Weights of a small multi-label image tagger: 64-pixel images, activation relu.
Rows from block 5 of a small multi-label image tagger, named by matrix and row number. Rows with one number belong to one channel. Each number is 500 + 50 x the weight over its row's rms, rounded and kept within 0 to 999. All counts start at 0. Numbers have three digits each.
After each channel's rows are labels from the 100 images, of 14976, where the channel reaches its highest value: "lies over" is the class under the peak. Only what is clearly more common there than usual is listed. The data: rendered landscapes of hills, water and sky.
# convs1: 3x3 conv (model.blocks.5.convs.1.weight, 128x128x3x3, each kernel summed), inputs 0-127
# convs2: expand pointwise conv (model.blocks.5.convs.2.weight, 512x128x1x1, transposed), outputs 0-127

convs1.70:641483472525441434614563456427451508458449490473469465444489501500545482516457419484517435425549463436478538548531537560475550486477453455536512439504560639429438571592473435644483544423569487504531491552541476527530514447528501473481547449600499505504517491518486584573478489470517468487470567493502472441488575484558459395463513500550449541503388470536521468434428540496489556486456
convs2.70:552468524494544506557511443503384546528484550510496604482481461518691447501439491457464500504535458519542536510603567589481551407504531426550503470432490481520552430590597522540520447554432470470538527469535532547485529422471407457553523439516568473554569462481426452466479560595543474458500519661405491487457450523464584517482595514477485529441430500562495474495526577459531666579528
lies over: sky

convs1.11:514462313454405505488539522496432436473540570594479527537545548481478478444526505441529502517515493447428476500517549454437446479434467513430513529500531422441423525434536557444450451435460427523457532442514453544605458463511510491477531485454457443545559593559407451498493529513532437535480604542522500418480501521445553549424444614532463521449447462470415523515530508577519452520530
convs2.11:508502476476487471466591529527428546457531552446424488448453528535461379564523482549486528501495552400542519506549439526536474498549469484418473492473503571498602451543371497455538433523471563536487537510547472521456462476410441482464543515505581547552494440491599497533422468467438509467407493452461434482473520540616486567493451584455502556547478504483493438494351539559503447412511
lies over: sky

convs1.23:459474593475577570432426558572426554495511495497502534508518456521459553543459528533551493517456624472476537458521511450512368554471473532526578505531512508550463509486461581496490508493480539470533621473561486483589524472531484517615371473513437458552556578538479449507632550616494478573512466420502465555453523570471536420509535519520446518620537492515467479511487529504557493482446
convs2.23:542428516398593575411484441532485491490523439481588445456577497575421590415522578510549391531393458571475454475560525507456470484566562442505463443467491540484497521469494537474463589439564518464533475570439431403534479468476533406473532379498480483556467472481570480520483531437443486537439540509449434553550557442488467489477404467468474411535491533525507453542476468652443518514460
lies over: sky

convs1.18:482458499515571534574590474504490558501470495512467571541479591517427536490419542505619510518532608470528463474485469450528389479511525525505585529488616457513432553516447518598467472521536478570540624478609507480591497456536577459588458503493520464498440415510521504484604531439483461452531450502448500415524440457476492499502509424434447468533422496455487572431409451525512536488492
convs2.18:433540595435473452502513472487581567479551524465479425436537425516490574529515509484394440463470575510430425499523431495524532486481503506544464411512494437466537494503497543568535476456534463494497469582507532449506465475477482490527477489369579455542496560500550517468638436515504460485459491463547392493423435502477482514391485457441468454572621433543473520518527431513546563410528
lies over: sky

convs1.93:506566485530458481561524525484521531525471472464459613569492527629562474585469501517572461516489586460554504446571497568467616449515483458418481487506521397492556473517432486549472540537614581522515544542535455503505467427512575488445551491503481472482580525436482587504632522484528448590403561513480497488531470535445548508538452552494509522477583450589503493534640493527473550504489
convs2.93:441402458464530637474455601525447537463491416548600432479527488543510579565566512447465532518513472519488569486529479452493604529518475519537427633426469473549461443574573480545538510498499525519502472521507550509588428515501490451448418482573536375426467455467498523470485444507450472509514489420529426540510517553567586479472565512396490508472506497559506544483534562418395483494481
lies over: sky

convs1.20:475533548485519508627542561521483529532498487463396509603507443504518576441532496503590498463491677404485562500553451544550548457496503491492568491580588436509490569545483504475459472474420521557477489468565605559606537506509511545547507457546517475588571424503481469522537531594463543481602559470454497379491483519450397522524449560499469452486507479498504454474491479470494529454540
convs2.20:518419571510502536480543520538514456487386431478513473508516453453551543456529480509469453495476479490418448381392477502541373577492476633422448499517521477521486434445464425497557543465533451535585562540417484421351496424550476418565523575461563557465501451514582508507468496496476504571500512443510440525420426486601456483558523514497451533511457472544495517494517471448454474432480
lies over: sky

convs1.82:533446582498472479502471564445492428512473485467493433605477467448521521488635522425511492457493576454510513513535462487544498391493549517551446412517553587481586448486486551506458514469429523529518500470524417544539516562494528623449457434473516554437480396557475522591583416457497445459468471451504514524528452499552473480446448572474596512483513459497494454485551533500463648573587
convs2.82:372462585485480541424462566535508537482465497512494513540536485476417459516486464462558519378510563542524575486495451461545425525526574433451563481503500457496567425458514455491439548474473496436519443438449416575484413571570530548378440488499446376480474423531461583486522547475495446479511568562472526521480471560528584460409532525407460475404599512549555379505473493537551490437454
lies over: sky

convs1.101:581497545519505538481458472460548463545410454576603439543458392456549546472526475550516485403468560389449470461565459636463472559529389517437455478540475471419497467572551490458521428543508532462489522505504510537540464435427489524447476384534558420481442472591448508502530565459514556497453577491484493583479475497518552500506463437368474493429556474502520533500438490513492532529451
convs2.101:456481516520451472483471479481476564623492449520457501564493570515432674479472459544512463530595452524570493536594508486447488432468491490442473397630562495464501478436535454438434522511556465473462546546483489583433522554475570461512515459490515470676513530527467551487438505459584532551475502545498539476574460484567472490497526549450536532513530535475456448520497436481471556658487
lies over: sky

convs1.46:491476518416604478520558537540522497501646460414494436586576461498420458479424476470509510452502549580483520529519534448503530548509459538403463560560491537444590522436487541413475409483427543457554533464567518435489431516481473456542476607546461526540539447425580562534534485482511512422496520542488518473550400472429503537559590499542553484503592541517507480511506493446419583498442
convs2.46:498544484491513494587530378512460518565538507463574516563491452498542484467494518534454497455517431462508475438496573436527497495518491478462500505467592530482507454458558508499540450501531589564489416467493465557412601613444521516453499589508480488414488494521501486422444557522570456461528476450432493481525495599391540458516631462595497518602597576459459585487466431469592369557551
lies over: sky

convs1.35:504501522522597595436582457555484505423514480443573523478516553518520511484459511549491506596473490430520507447531528408494506464551525498398426584499429518480497488472511458417488459492440589486585494541476478598493502531540524526469438450503467432492423409449540329546404466459440530440449520549587538493501463529571454460514534538383534524487417506561510445525465490463500511533420
convs2.35:520478557370561464517574536477448490462524491531411507505473546467516426477521528542475427484472589710500522429504447485521612486451534457494514440507467513503444519630482416527498506498493471596517509432528446461464517489577547537566553503488510472487551461446429570440516570497488464513477513487550411524525530509637563517479502511436476487560495456561487567500555550645574551454491
lies over: steep ground

convs1.62:459497493526479501486496512440479538517542536607509439603462406423529454451454491449535507498502645392460420560442385433485536512547468507473507477541532475465519470596528477633573449450399522470489549491605502431490432619507591514467538459458478488499458445519447515588471461475594481498534494532502454533525426493487529532490541561482556475492476462495511482553460568442429448485496
convs2.62:488506454537614539420524486496513496477439553441561538512535507506554521513531511349444513459520493523489514467486534539530532427442478486565442511526479547483542549485437446514437565478507481479584497536538506500386538446464540529470550421520516485501535519459501486525384562516545436520559640497561493460480504471475489477493532478548469339505503574515540504534523482478515509518490
lies over: sky

convs1.15:560517564515518508529444430494450438438423485497399467696490475548503484488475516470586528468541680497508425540498420487492545461528452523502569476471577545423476512443517450482498601523532520462528476448538472572473396539485534444493494480448506514454495551442484508562441440421501501485497496540516419451460565475533532409480545590503454585489449506530548431472519533468450550479468
convs2.15:437417424525517599551641398552523483427486500483437561611553529451444555526534591527482459466501517460494548590472500452527522441485438457467438510492586466451431460520472500517477521487530446619534523470494349488522589502525570618495401572482534529512650445582515492479460549464408426639503484534492510483440525458469483535475466502450522502476556440513592572478439482522545503512443
lies over: sky

convs1.9:485559508507518446477557500632574545461559417437449511501598479520569509449547386507445424472452424483488507522580466441458444425508471421547465480460484455420553485583435525500457484444498515523566434446387559590512513475595457473487527438541529392514494478557536524545490479454498503489446450485587453507543431524483487478433438410491494418566486587532469534441457488448523513493466
convs2.9:457530541528428538538521541530512464460507520460455532511469521511504604433493544557496480474423545374474457506547461487462436431524523459561509430513490483458501541508534484480581498541527510503548583488460528500420441473535632561458497506508508522534442491467492447464481487413443509469477409490564451458457469597430443456372458490473424593498535594629450431558566568418567540413503
lies over: sky